Weights of a small multi-label audio tagger: 19800 steps, 26041 training examples.
Rows from block 14 of a small multi-label audio tagger, named by matrix and row number. Rows with one number belong to one channel. Each number is 50 + 12 x the weight over its row's rms, rounded and kept within 0 to 99. All counts start at 0. After the name is the row's rms in percent of the matrix's.
Before each channel's rows are labels from the 100 clips, of 14976, where the channel reaches its largest size: "top examples" is what is common among them. Only what is clearly more common there than usual is listed. The data: melodies that start on their tonic, played by one synthesised instrument.
# filt: filter width-3 conv, dilation 16 (model.blocks.14.filt.weight, 320x320x3, each kernel summed), inputs 0-106
# gate: gate width-3 conv, dilation 16 (model.blocks.14.gate.weight, 320x320x3, each kernel summed), inputs 0-106
# out: residual pointwise conv (model.blocks.14.out.weight, 320x320x1, transposed), outputs 0-106

top examples: the note B; the note F#; the note C#; tonic: B
filt.262 104:52 58 54 60 52 56 56 51 64 64 42 55 51 52 57 60 52 57 50 60 55 49 65 54 48 53 54 73 51 69 38 47 41 45 52 36 50 60 64 57 42 52 47 57 47 50 51 46 58 54 59 58 75 49 47 48 50 60 63 55 57 50 61 52 49 65 51 57 54 52 69 51 47 58 53 54 58 50 50 60 51 47 50 52 49 58 47 54 42 50 52 45 49 40 45 60 38 25 50 49 50 45 49 56 58 49 49
gate.262 116:19 69 65 57 25 48 54 62 49 63 39 55 34 61 36 66 50 53 50 62 49 71 49 57 55 49 57 58 29 51 52 64 77 49 51 36 56 46 53 62 70 55 49 54 72 47 56 55 97 73 82 57 68 54 84 57 72 47 44 46 63 57 49 51 63 62 23 49 44 52 42 78 99 46 99 51 61 64 70 89 52 60 51 58 52 45 50 47 57 50 52 45 72 46 52 57 61 55 54 64 45 59 51 50 48 47 35
out.262 111:00 44 34 47 32 33 48 17 43 45 50 49 13 38 39 29 50 46 31 40 51 49 46 44 41 51 08 52 24 37 50 50 61 51 53 48 47 05 37 47 35 50 46 51 38 32 50 53 48 26 30 37 50 50 50 29 46 50 71 51 25 43 48 47 47 27 49 43 20 51 45 40 41 30 25 44 37 49 42 46 50 48 50 47 50 39 55 54 51 59 51 50 50 50 53 49 48 47 50 71 50 50 52 53 49 49 27

top examples: the note B; the note F#
filt.156 080:34 54 93 65 48 74 51 62 10 66 37 47 39 42 46 37 45 70 50 81 43 46 39 59 73 59 50 48 30 45 67 58 73 51 40 67 68 42 42 49 60 45 49 65 61 55 65 60 67 59 66 47 41 45 65 58 68 74 50 41 57 61 45 43 62 41 54 57 62 48 54 55 52 27 56 62 69 52 66 70 67 68 55 45 55 51 53 52 58 59 50 48 67 49 63 53 51 59 45 71 59 59 51 56 39 48 50
gate.156 096:40 32 51 49 34 54 31 55 00 42 57 50 26 54 44 50 53 25 50 51 44 54 46 51 30 48 39 52 44 45 46 51 81 60 29 41 49 43 47 57 51 51 37 45 62 33 44 31 51 40 50 50 23 20 51 54 57 44 49 40 59 36 32 41 49 43 41 58 18 38 30 51 48 39 52 52 51 49 56 50 48 48 50 53 48 41 59 44 50 50 45 57 47 58 43 11 45 95 52 59 39 57 50 51 61 22 44
out.156 101:64 45 58 45 49 52 65 52 77 68 52 38 39 51 52 99 64 51 54 24 65 46 66 66 50 68 54 57 80 50 51 51 20 50 51 46 51 19 79 50 65 50 61 05 49 54 51 49 88 50 42 54 31 99 50 49 55 45 54 62 63 42 55 39 50 47 45 54 49 50 37 57 56 53 46 49 50 41 51 53 49 40 52 38 49 49 50 50 52 59 47 50 49 30 51 48 51 34 50 50 53 50 54 54 52 50 64

top examples: the note A#; staccato
filt.212 077:60 48 31 61 56 39 47 51 53 49 54 79 64 52 49 48 58 59 50 34 55 52 48 50 50 57 45 51 60 70 58 60 42 51 52 50 59 60 54 60 62 55 51 59 53 51 51 55 33 59 53 36 51 57 52 50 48 41 36 58 47 50 51 45 76 48 61 57 61 55 61 51 60 45 40 49 54 32 30 49 51 51 52 58 52 46 51 36 45 50 54 49 49 37 46 63 48 21 41 45 52 54 65 55 59 43 49
gate.212 098:67 56 51 57 53 49 71 62 44 75 60 60 51 44 49 70 52 54 50 67 41 49 44 75 50 53 19 52 68 18 68 55 70 73 42 48 71 71 38 76 75 53 01 59 99 53 52 55 68 53 74 50 53 40 67 53 69 46 39 57 83 55 39 54 60 50 73 55 45 47 57 46 82 24 49 60 56 36 59 54 52 57 49 52 52 49 51 38 39 50 48 60 56 35 60 48 53 72 50 55 52 49 51 50 56 41 35
out.212 104:49 48 50 48 49 52 37 46 46 47 26 47 50 56 45 59 23 51 49 49 08 33 34 48 50 38 50 44 25 48 49 50 55 58 51 44 30 50 40 51 49 15 48 48 70 50 60 52 50 54 59 54 50 31 59 46 34 31 39 28 50 52 34 19 52 00 56 48 43 42 79 50 99 08 34 39 54 51 50 50 58 48 58 56 43 47 50 44 63 56 42 43 50 46 50 44 45 41 39 67 52 51 40 49 50 54 57

top examples: the note A#; the note F; the note C
filt.122 085:44 44 46 44 56 35 46 64 50 62 58 46 43 41 47 52 62 41 50 40 52 45 46 52 34 55 28 36 39 39 46 63 57 78 32 55 48 44 41 43 50 51 47 50 69 46 45 79 61 35 43 08 26 55 59 74 79 43 42 38 54 37 34 37 37 04 44 43 60 49 41 73 60 63 59 50 59 36 35 55 51 56 55 55 52 60 50 44 51 45 36 45 47 50 53 52 63 80 49 50 53 50 49 54 27 58 63
gate.122 126:83 36 40 57 54 46 54 50 46 57 56 68 72 34 27 52 58 49 50 55 41 55 04 49 56 50 00 43 77 40 60 54 48 75 17 35 52 66 03 57 30 55 22 43 67 50 51 50 31 55 50 09 29 21 43 49 63 32 26 58 53 50 44 50 45 41 87 44 59 49 57 47 38 03 38 47 56 26 49 48 48 54 51 49 48 54 50 43 38 50 42 50 58 59 49 46 55 86 48 53 47 54 49 56 48 46 58
out.122 131:13 50 49 56 32 56 49 42 40 55 29 46 03 45 43 29 01 51 37 51 28 51 43 44 51 32 27 62 32 29 50 50 46 09 04 45 47 26 45 48 44 54 46 22 28 38 49 50 15 30 51 49 33 00 34 43 50 50 44 39 46 49 29 51 52 20 07 43 36 36 36 51 61 51 40 51 54 50 40 25 49 42 51 48 51 51 51 50 49 62 45 48 32 53 50 48 50 41 49 51 53 57 52 52 56 46 56

top examples: clarinet-like; square lead
filt.19 128:48 50 49 53 50 56 66 62 51 52 57 31 49 46 49 48 51 53 50 96 49 44 45 50 54 50 51 53 49 36 55 43 49 48 51 38 99 50 56 56 36 53 59 45 56 52 09 53 50 49 55 49 45 63 62 53 67 48 51 52 62 62 46 57 50 50 43 47 49 50 45 61 53 60 74 41 54 52 50 35 47 35 49 94 69 38 52 46 47 49 49 48 40 63 47 47 37 57 99 49 63 46 52 51 47 51 53
gate.19 109:54 51 50 43 51 42 66 53 40 54 69 42 55 51 69 48 41 45 50 68 48 46 50 60 55 44 54 20 56 43 49 47 45 45 50 49 93 49 45 39 50 60 40 50 50 52 48 45 52 13 72 47 41 37 52 50 80 49 40 50 51 67 50 59 39 48 54 41 44 56 54 43 50 55 59 71 60 57 51 49 78 53 50 99 63 51 46 48 42 50 51 54 51 50 48 55 32 49 99 50 42 46 35 48 55 47 51
out.19 095:49 47 47 37 41 47 24 51 43 50 41 53 46 50 50 48 57 50 51 49 50 50 49 43 66 37 49 37 47 49 43 47 48 56 53 48 40 32 52 30 52 54 74 65 50 50 44 50 50 31 42 50 40 41 57 60 57 42 49 63 52 28 41 50 51 49 50 50 49 35 47 48 50 50 60 51 40 65 60 29 45 55 56 60 73 33 50 51 49 50 40 77 50 69 49 55 15 71 70 50 50 40 65 38 50 48 69

top examples: the note B; the note E; the note A; tonic: E
filt.162 114:55 87 65 53 56 89 64 69 56 73 40 51 59 52 55 59 59 66 47 50 51 51 48 68 51 62 44 55 56 47 45 47 76 77 47 56 55 49 60 61 86 53 50 50 66 53 55 65 53 52 64 48 57 51 70 57 57 54 53 54 73 52 50 62 51 63 65 54 47 49 60 50 73 52 61 61 56 48 53 57 51 43 44 58 51 76 50 28 47 44 42 72 56 32 53 49 48 58 45 58 57 41 51 49 52 50 41
gate.162 105:32 83 75 47 36 47 84 63 47 73 48 55 37 43 49 51 43 53 54 44 47 54 53 57 46 48 45 52 32 44 77 74 88 49 52 51 81 44 50 72 55 50 44 66 56 34 57 80 87 67 57 55 45 58 51 47 90 55 38 48 53 64 42 47 66 40 43 45 53 49 43 66 82 56 66 70 54 59 74 62 55 50 52 46 53 41 50 56 49 50 45 50 36 46 52 36 54 48 55 50 38 49 42 50 51 36 40
out.162 098:54 45 58 50 99 34 63 59 55 81 90 55 56 51 57 59 94 68 64 80 68 50 64 69 50 66 63 57 80 49 49 49 51 65 67 71 50 50 61 62 50 54 32 51 58 50 50 65 68 53 48 53 49 70 49 50 53 50 44 83 74 53 55 41 91 70 58 40 50 71 59 53 53 51 57 48 58 50 62 83 50 61 52 45 56 50 48 52 44 43 51 52 51 47 54 68 52 37 51 59 49 50 47 34 26 50 52

top examples: the note B; the note E
filt.293 077:52 43 55 50 47 47 53 45 46 47 40 47 52 71 49 68 48 49 50 24 39 58 53 52 31 52 48 46 51 52 29 29 64 46 25 62 41 49 50 53 55 50 44 38 36 38 44 23 67 49 40 44 48 49 66 21 40 64 54 46 58 41 45 46 26 48 50 57 20 53 48 31 47 49 57 52 53 43 24 57 47 48 50 47 52 75 26 52 34 50 51 45 30 35 41 41 25 35 56 51 61 30 38 08 50 42 50
gate.293 091:34 55 53 41 22 49 58 59 41 46 50 40 32 45 54 75 50 43 50 51 36 57 63 55 53 43 35 31 35 48 60 48 75 58 52 49 52 36 31 56 63 53 46 42 62 37 48 56 67 45 52 57 43 50 54 81 70 36 47 43 63 49 46 44 48 41 31 41 47 41 39 75 68 36 59 59 55 42 44 55 47 51 50 68 45 28 56 41 46 50 43 46 48 64 53 19 53 77 47 58 49 51 50 50 49 28 46
out.293 073:41 22 48 59 55 50 49 49 34 47 71 51 45 46 49 48 59 49 70 62 24 51 49 50 42 40 28 49 50 51 36 54 47 47 32 59 53 65 50 54 47 50 49 77 58 50 49 46 54 70 76 46 52 50 48 55 55 45 52 49 49 72 49 54 58 46 48 68 49 48 38 51 54 61 51 60 53 51 58 29 54 46 50 54 50 54 50 50 58 47 65 52 75 52 48 27 51 42 50 52 55 47 61 55 56 47 43

top examples: marimba-like; vibraphone-like
filt.232 159:52 58 51 49 51 50 49 56 54 51 58 57 52 53 50 52 57 50 50 50 51 42 51 53 52 51 49 60 52 53 60 53 50 52 52 47 50 51 50 51 35 53 50 54 47 51 59 52 47 53 54 54 54 55 56 55 56 52 50 50 50 43 38 50 49 51 52 43 50 59 52 53 49 50 32 52 54 51 51 50 99 52 50 45 49 19 46 38 41 50 46 35 36 47 44 45 50 49 46 46 36 48 41 48 48 49 31
gate.232 104:49 79 45 47 35 50 46 55 50 56 54 46 49 51 38 53 42 51 50 44 46 61 53 53 45 58 50 50 49 50 48 36 51 49 50 37 44 56 47 49 44 51 48 57 49 53 40 53 50 57 59 50 55 52 62 49 53 60 43 50 52 38 36 48 46 55 46 40 44 56 45 51 53 47 52 64 47 50 53 53 99 58 50 39 51 39 50 51 63 56 50 43 43 56 45 41 61 61 49 53 54 47 50 50 55 45 51
out.232 111:50 49 51 49 49 51 16 45 59 47 47 26 50 70 49 52 68 29 50 51 45 50 50 50 69 50 54 50 48 53 38 50 50 51 50 48 53 50 50 54 58 50 50 49 57 49 50 42 51 51 50 50 52 42 49 51 22 50 48 51 50 53 38 43 30 50 50 50 54 45 50 50 53 40 46 50 49 43 47 61 52 46 72 56 58 54 50 51 57 50 60 72 57 95 50 50 48 50 45 52 53 47 50 53 49 50 53

top examples: the note A#
filt.236 071:54 83 67 53 56 50 55 57 67 90 62 54 68 59 56 47 40 73 50 51 45 60 51 57 52 45 56 55 48 52 44 55 19 47 51 70 60 57 33 57 48 71 40 71 40 62 65 64 57 64 52 59 75 76 48 48 66 50 59 59 74 59 52 31 54 61 57 49 52 67 54 57 59 64 63 43 57 49 82 48 40 50 50 54 47 46 50 49 38 50 49 49 47 49 32 65 49 33 49 42 53 57 43 39 70 39 66
gate.236 098:61 68 45 45 53 48 78 62 50 49 70 59 58 56 47 70 52 43 51 55 50 79 52 81 67 51 40 49 63 49 75 60 58 73 61 56 62 54 49 76 69 55 38 63 99 55 51 54 52 30 54 54 63 53 63 64 63 57 48 55 54 63 53 50 33 46 64 42 50 57 56 55 59 47 55 54 72 46 92 62 51 51 50 69 53 45 50 49 23 50 53 57 31 51 45 52 47 70 52 56 50 54 51 53 53 31 10
out.236 105:00 52 77 53 25 64 57 59 29 42 60 43 20 58 52 24 38 27 46 58 52 57 53 48 28 41 53 36 00 51 47 50 47 47 46 27 51 20 35 58 58 60 51 58 34 54 48 44 52 44 59 49 59 47 47 50 47 95 74 50 50 46 62 40 51 68 11 43 47 50 00 48 53 50 40 71 23 52 80 44 50 49 51 50 49 57 51 56 55 60 70 59 57 63 52 35 46 69 50 49 51 50 50 51 56 50 76

top examples: reverberation
filt.115 108:51 53 50 34 50 51 67 52 51 41 54 77 50 25 51 48 44 45 59 52 51 61 41 52 54 53 51 44 50 28 59 73 44 50 57 54 74 49 52 51 61 52 48 52 50 61 70 65 55 41 57 49 48 50 46 56 56 49 45 51 50 60 23 57 45 53 53 29 58 51 50 46 43 46 34 61 61 49 63 49 51 47 46 40 85 45 46 17 57 50 40 47 47 44 58 46 48 46 47 46 14 84 51 51 43 50 58
gate.115 090:52 48 38 51 48 38 40 86 45 74 46 66 47 38 47 51 51 47 53 52 54 49 43 52 51 45 47 50 51 55 49 49 46 47 50 50 35 56 48 57 75 74 50 44 47 63 53 49 29 48 49 82 45 44 34 50 40 72 45 57 47 31 45 50 53 55 55 35 46 50 50 52 35 52 11 55 50 50 49 37 52 42 52 51 42 15 50 47 49 50 49 48 38 51 34 43 52 48 47 63 29 46 61 45 47 53 52
out.115 099:53 56 55 30 44 50 22 50 50 43 44 51 43 52 50 49 50 52 50 64 53 48 51 50 50 58 50 44 42 49 76 51 49 50 60 45 38 28 45 35 48 28 49 50 50 45 57 40 50 51 50 47 50 55 53 60 50 49 49 50 47 45 48 49 43 50 51 57 40 50 48 50 51 52 42 50 16 49 52 91 53 55 50 51 60 50 51 51 37 52 50 51 50 62 50 51 50 49 49 47 47 57 18 45 51 50 50

top examples: marimba-like; vibraphone-like
filt.36 096:63 41 43 46 58 47 40 48 57 47 38 51 61 61 45 49 52 54 50 39 47 57 54 54 36 60 47 49 59 55 43 59 55 54 62 44 48 53 52 48 20 45 53 59 54 63 56 49 45 37 49 56 50 51 49 51 38 43 41 51 49 52 51 56 39 43 66 56 41 49 60 50 27 51 43 11 46 50 38 39 06 45 50 49 46 65 34 67 57 50 49 52 39 62 47 54 37 53 34 61 42 54 53 48 50 99 46
gate.36 109:52 66 54 59 34 52 60 53 26 57 42 53 51 36 38 74 35 48 50 48 38 50 42 51 49 35 43 52 52 46 48 38 60 49 35 54 47 52 47 50 60 56 00 49 51 40 50 48 57 56 47 51 52 30 49 42 42 50 55 51 69 41 44 33 39 55 53 46 38 42 52 47 55 41 35 86 36 43 55 39 98 59 50 25 48 38 52 49 48 50 44 45 49 53 43 50 56 49 49 46 53 46 50 51 52 04 38
out.36 094:50 53 51 40 53 50 41 44 47 46 38 54 58 58 58 50 39 49 53 50 50 51 79 53 40 52 44 52 49 54 74 50 51 51 60 60 48 40 53 61 63 50 52 57 52 51 50 38 89 39 50 50 50 34 51 28 72 50 72 38 51 44 49 51 59 51 78 50 54 47 73 38 55 50 49 57 51 49 59 50 66 50 51 56 50 52 54 37 50 72 16 44 50 19 43 38 43 52 63 45 49 50 45 58 49 50 68

top examples: the note B; the note E; the note C#; tonic: E
filt.246 074:53 28 48 46 54 35 56 30 28 34 30 56 44 31 38 46 44 31 50 46 56 41 37 57 50 59 25 38 53 33 48 54 59 51 13 48 54 54 43 57 25 51 41 50 58 57 58 31 48 14 32 53 08 36 15 47 58 40 25 52 35 57 34 55 41 46 56 44 32 40 43 41 19 45 34 55 56 50 50 61 67 47 50 44 38 44 50 73 56 50 61 43 54 48 42 52 62 36 57 46 39 48 50 50 48 54 38
gate.246 089:42 80 62 57 39 62 53 57 38 55 54 50 45 53 42 70 51 50 50 55 44 63 53 52 30 55 37 47 44 41 48 49 70 50 33 49 57 52 39 55 79 59 51 50 48 50 44 45 76 48 52 49 51 48 79 57 83 61 62 49 62 54 43 59 45 39 44 40 52 51 49 47 55 55 63 65 62 54 41 90 51 54 54 87 51 45 56 50 55 50 48 49 30 50 48 31 49 89 51 83 53 49 50 54 51 42 37
out.246 095:65 50 50 49 50 86 57 49 99 51 50 69 52 70 51 78 52 50 52 38 50 73 73 49 56 49 65 53 59 52 63 58 66 44 65 48 50 55 76 67 59 50 99 43 49 43 51 50 14 80 49 65 62 84 62 48 58 64 99 51 48 56 47 54 52 50 50 49 57 50 53 75 51 54 50 50 49 67 60 50 51 51 51 49 51 47 53 50 49 53 53 39 55 50 43 53 60 51 50 61 47 58 41 51 53 48 53

top examples: marimba-like; pink noise
filt.260 124:47 56 52 44 52 54 57 43 51 47 51 53 49 61 42 46 49 38 47 16 51 56 56 37 61 90 41 39 46 55 44 48 51 47 50 48 46 42 42 38 56 42 66 62 39 55 44 45 54 46 39 23 49 64 45 51 48 65 50 46 37 55 49 51 53 39 47 41 51 52 50 13 40 45 59 43 70 53 43 96 43 52 50 54 55 42 50 53 58 50 50 27 00 51 17 28 52 45 47 40 45 41 49 46 53 42 34
gate.260 099:53 59 69 54 48 49 50 55 46 50 56 80 51 48 34 53 59 43 52 56 44 52 46 44 54 60 29 51 51 47 66 46 59 53 50 50 56 48 25 47 51 78 35 61 55 51 46 42 78 58 91 50 64 47 51 53 50 66 43 47 91 50 44 41 28 47 54 45 49 42 50 55 47 31 42 57 62 39 57 62 51 91 50 23 35 42 76 76 49 50 54 50 60 55 41 47 71 64 58 53 55 48 42 50 69 17 51
out.260 083:50 57 49 43 50 43 53 50 52 31 51 55 50 50 49 50 50 34 47 49 51 78 52 55 47 99 00 51 48 55 49 57 52 55 52 54 43 50 51 50 53 48 49 53 54 54 49 50 51 48 37 50 40 50 24 50 43 50 50 41 53 50 49 50 37 50 51 51 65 51 53 64 56 54 50 47 50 52 52 79 52 52 49 51 50 50 48 69 60 50 50 39 53 63 49 48 56 55 51 50 45 48 47 28 53 54 49

top examples: the note A#; tonic: A#
filt.274 092:56 50 51 47 64 44 51 49 52 31 79 48 52 48 55 45 54 49 50 71 60 42 36 50 32 54 42 42 59 38 54 53 41 71 53 53 57 50 44 50 46 49 48 52 79 49 61 64 19 49 70 25 53 41 43 53 44 42 39 48 47 64 54 71 46 50 62 48 34 40 53 61 42 35 47 47 43 57 47 46 46 43 50 57 52 89 50 42 27 50 47 43 41 45 47 45 49 83 47 42 50 43 50 50 47 48 47
gate.274 092:54 33 46 49 42 46 71 26 39 32 64 45 54 20 46 53 45 30 50 52 45 50 44 48 41 49 04 39 53 45 34 42 49 39 02 23 49 45 36 50 30 50 31 46 57 44 50 24 38 48 43 16 40 50 45 44 55 27 39 50 51 47 46 21 27 44 55 40 42 47 50 50 28 44 28 59 61 20 38 65 62 57 50 60 53 51 50 49 39 50 49 51 57 57 55 33 75 84 56 54 53 47 50 51 58 26 14
out.274 135:99 52 55 51 81 50 60 63 72 74 54 84 78 50 53 59 98 52 55 69 72 47 58 48 67 81 77 49 99 47 54 50 51 53 99 48 52 84 56 40 43 46 52 67 73 61 50 50 50 49 57 46 50 99 32 53 51 50 27 78 52 58 50 51 51 50 61 65 50 59 63 53 53 72 70 50 49 50 51 68 51 54 33 35 44 40 50 45 51 16 54 53 61 51 62 52 54 31 46 45 46 52 53 48 33 46 32

top examples: clarinet-like; square lead
filt.130 147:51 61 47 51 45 49 38 50 51 55 53 36 49 54 50 51 51 53 52 72 52 28 49 50 48 53 52 51 51 50 58 43 50 47 50 45 58 55 50 51 46 52 51 50 51 48 34 47 46 51 52 48 57 49 76 48 65 56 52 51 51 53 50 49 43 45 50 50 52 43 50 54 47 48 46 72 37 51 41 40 99 48 51 91 52 00 50 38 36 50 48 50 35 31 51 50 43 46 99 48 43 39 50 52 47 50 41
gate.130 127:48 59 50 59 50 52 44 38 42 46 50 48 49 55 52 63 40 45 50 81 39 50 48 50 62 38 50 44 50 42 52 62 49 53 44 50 57 50 31 53 51 51 43 48 50 50 31 31 61 47 52 46 41 43 57 58 58 49 52 49 48 45 52 48 48 48 53 55 47 49 48 37 42 35 50 67 67 55 47 51 99 49 51 65 56 28 50 39 34 50 50 73 50 56 71 63 42 35 99 59 47 44 49 53 62 06 43
out.130 116:53 43 49 47 49 50 50 52 60 48 49 51 50 47 51 41 49 50 50 51 52 69 51 50 47 49 49 44 61 46 53 49 50 52 52 37 51 50 52 60 50 51 52 54 53 51 37 47 49 49 51 48 50 48 64 49 58 51 57 46 48 47 50 24 50 49 52 50 49 59 41 50 50 50 75 39 46 69 50 34 53 49 58 59 59 13 50 52 68 50 54 49 50 50 50 49 00 56 51 52 51 46 86 50 50 50 50

top examples: marimba-like; thin (high-pass); rumble
filt.296 115:52 49 55 49 49 48 35 46 26 43 39 60 48 44 53 59 44 40 50 63 49 46 48 44 69 35 47 49 48 54 57 61 51 44 50 67 37 36 49 47 48 53 48 55 47 46 58 51 60 43 51 49 39 53 45 51 56 38 54 40 49 53 62 09 34 52 60 47 47 39 47 50 49 50 29 64 54 53 50 49 84 48 50 40 40 46 50 45 28 55 51 42 43 66 37 45 38 41 52 36 42 48 45 49 49 04 35
gate.296 094:49 70 41 35 37 44 66 45 49 64 47 52 48 35 36 64 39 50 50 37 42 58 43 84 49 48 23 51 49 51 58 49 55 49 41 44 43 49 53 49 65 55 28 50 49 51 50 55 43 48 58 47 48 53 61 46 61 49 35 61 47 57 16 34 37 39 48 40 50 59 49 46 56 51 38 75 60 28 65 53 74 56 54 65 49 40 60 52 59 55 55 52 49 48 54 49 58 62 39 49 61 52 51 53 60 13 56
out.296 093:71 56 46 23 50 39 52 50 51 53 17 52 48 43 56 44 75 50 55 52 50 49 51 49 99 39 79 26 45 50 51 65 50 50 61 51 52 50 42 29 50 50 44 46 46 67 59 43 50 21 45 58 48 49 46 51 30 55 04 50 47 95 54 57 19 50 73 50 53 47 43 51 49 51 50 45 50 50 42 66 33 55 76 33 24 55 39 53 49 54 47 96 52 51 56 75 46 47 37 66 07 49 50 50 50 54 66

top examples: marimba-like
filt.150 110:58 56 35 50 54 40 60 47 60 50 71 47 56 46 60 49 73 47 51 57 71 36 48 44 50 67 55 48 60 35 51 38 50 52 55 42 76 57 50 37 44 54 51 58 60 50 63 81 55 48 52 54 59 52 61 71 56 54 46 50 54 54 51 72 43 87 63 45 51 53 55 55 42 53 39 65 50 55 15 65 42 50 23 52 43 45 52 53 42 50 48 34 43 42 50 51 52 55 57 50 42 54 47 46 51 51 44
gate.150 118:53 57 48 51 51 54 56 50 51 52 52 57 58 51 46 76 54 52 50 42 31 66 51 49 57 52 16 52 52 50 53 45 52 51 33 50 51 52 48 88 37 52 28 46 54 47 49 46 53 56 48 34 45 50 52 56 46 29 55 58 50 50 47 45 49 51 52 50 52 48 50 49 45 49 45 48 68 26 48 52 50 47 50 44 55 50 49 41 52 50 49 52 39 52 48 47 42 50 48 52 48 48 50 61 44 24 42
out.150 087:50 54 54 51 51 53 50 76 39 56 50 61 50 50 48 44 51 52 52 50 49 52 54 50 58 65 47 53 58 51 60 69 29 52 48 51 51 56 50 50 65 60 50 62 60 50 49 54 51 53 50 50 47 55 19 46 52 53 49 41 51 50 56 51 51 30 52 36 64 50 50 29 52 51 48 51 68 01 99 49 53 64 51 55 50 51 50 43 50 58 50 35 51 41 42 22 61 55 76 37 47 51 50 61 52 49 54

top examples: the note B; the note E; the note F#
filt.14 102:52 49 30 37 46 44 37 36 42 33 49 48 48 42 33 19 52 38 50 28 51 38 34 39 23 39 41 37 48 41 42 27 34 50 38 42 36 50 41 24 42 45 54 28 48 32 34 43 07 38 24 29 26 19 09 39 41 39 44 37 29 26 44 48 45 19 57 18 42 45 43 46 47 39 44 45 30 35 09 21 51 46 50 52 57 53 50 53 51 50 42 53 50 59 50 55 60 53 45 55 50 54 51 49 60 52 58
gate.14 129:14 74 74 51 03 41 46 48 31 32 44 57 17 88 54 75 38 26 47 50 40 49 60 50 51 46 70 47 25 70 53 56 78 45 71 61 50 36 60 50 80 46 53 63 47 66 53 14 91 52 51 72 56 63 77 47 41 62 65 44 55 56 65 39 64 69 07 66 28 59 15 49 94 49 71 66 49 76 73 56 50 49 50 52 49 48 50 50 48 50 51 48 46 50 46 44 41 48 51 57 45 44 48 50 43 47 36
out.14 124:41 51 66 66 53 86 58 78 11 50 69 57 50 50 50 31 53 50 49 58 50 60 55 52 54 54 50 65 44 49 49 51 99 53 53 55 52 67 58 52 50 99 48 96 51 57 50 50 47 50 47 50 49 50 50 54 49 36 49 52 82 64 49 47 48 54 55 53 57 59 49 54 23 84 51 50 52 50 55 58 50 58 33 58 49 51 58 03 50 48 71 51 52 49 50 49 50 50 55 50 37 50 46 13 77 50 41

top examples: reverberation; mains hum
filt.25 104:52 60 54 52 65 62 45 46 62 51 56 66 52 46 06 50 48 52 50 54 51 53 39 51 49 58 42 57 51 64 50 54 72 59 67 52 37 53 50 45 47 49 51 46 54 56 53 53 46 42 44 57 42 37 41 66 51 49 42 51 50 43 37 70 50 48 53 56 46 54 48 58 56 51 49 30 49 56 55 41 37 52 50 48 57 51 49 66 57 36 40 60 46 53 57 53 58 93 29 48 45 56 50 50 29 99 44
gate.25 096:40 52 54 66 29 47 85 56 31 66 46 51 45 10 47 53 45 55 54 74 42 73 32 55 53 46 28 46 41 46 44 45 50 55 12 46 62 45 50 46 55 55 35 57 51 48 45 50 52 58 67 36 36 49 64 47 62 47 45 49 72 53 50 19 33 38 42 37 44 52 42 50 72 46 57 73 55 49 70 48 61 48 50 47 50 52 53 54 40 50 50 57 46 62 40 41 42 52 57 48 62 42 47 59 62 33 55
out.25 080:38 51 63 48 47 58 76 48 47 82 38 58 47 53 22 62 49 38 49 50 49 46 63 77 54 47 51 61 52 74 49 49 50 46 48 51 55 26 50 46 52 61 50 50 49 55 65 49 55 46 53 50 53 78 53 58 51 49 52 46 64 50 49 50 63 50 49 39 48 68 39 39 76 70 50 67 51 50 51 47 52 77 49 59 50 45 50 35 38 78 60 53 50 49 71 51 50 47 46 47 49 58 68 56 52 49 51

top examples: muffled (low-pass); sine tone; horn-like
filt.125 142:50 59 49 48 52 49 44 49 69 51 54 47 49 67 32 52 50 46 50 51 48 24 46 43 53 49 59 36 51 50 49 46 52 47 48 49 69 49 47 55 51 53 50 44 49 61 53 45 50 38 51 53 52 56 66 58 60 31 48 56 52 78 45 81 49 57 51 57 12 39 48 48 43 43 37 46 65 44 46 49 47 50 50 43 49 46 34 27 64 49 53 52 51 48 57 61 46 47 59 48 41 50 48 45 43 89 50
gate.125 130:49 56 55 56 44 32 46 77 31 63 51 49 47 38 44 52 49 54 50 57 50 46 42 52 44 47 44 45 49 52 39 43 54 55 44 49 33 49 44 49 75 51 43 47 58 40 45 52 54 42 53 46 46 31 39 37 51 50 47 48 59 34 66 45 51 35 50 52 39 36 46 34 43 45 49 63 51 50 48 61 60 50 44 85 02 55 51 36 28 50 47 57 54 44 00 50 60 59 48 55 39 49 46 48 52 42 49
out.125 114:46 59 50 62 91 50 26 59 49 49 49 66 50 50 54 44 15 48 51 85 49 41 55 49 49 48 37 47 47 49 50 49 48 42 42 49 42 50 50 54 52 61 36 54 46 50 51 48 50 51 46 45 51 45 47 49 48 31 50 23 46 71 23 37 54 47 48 48 51 53 51 50 50 51 28 50 49 48 52 31 44 51 54 70 50 48 49 42 36 29 40 49 58 48 48 38 56 50 45 50 51 56 45 50 50 39 50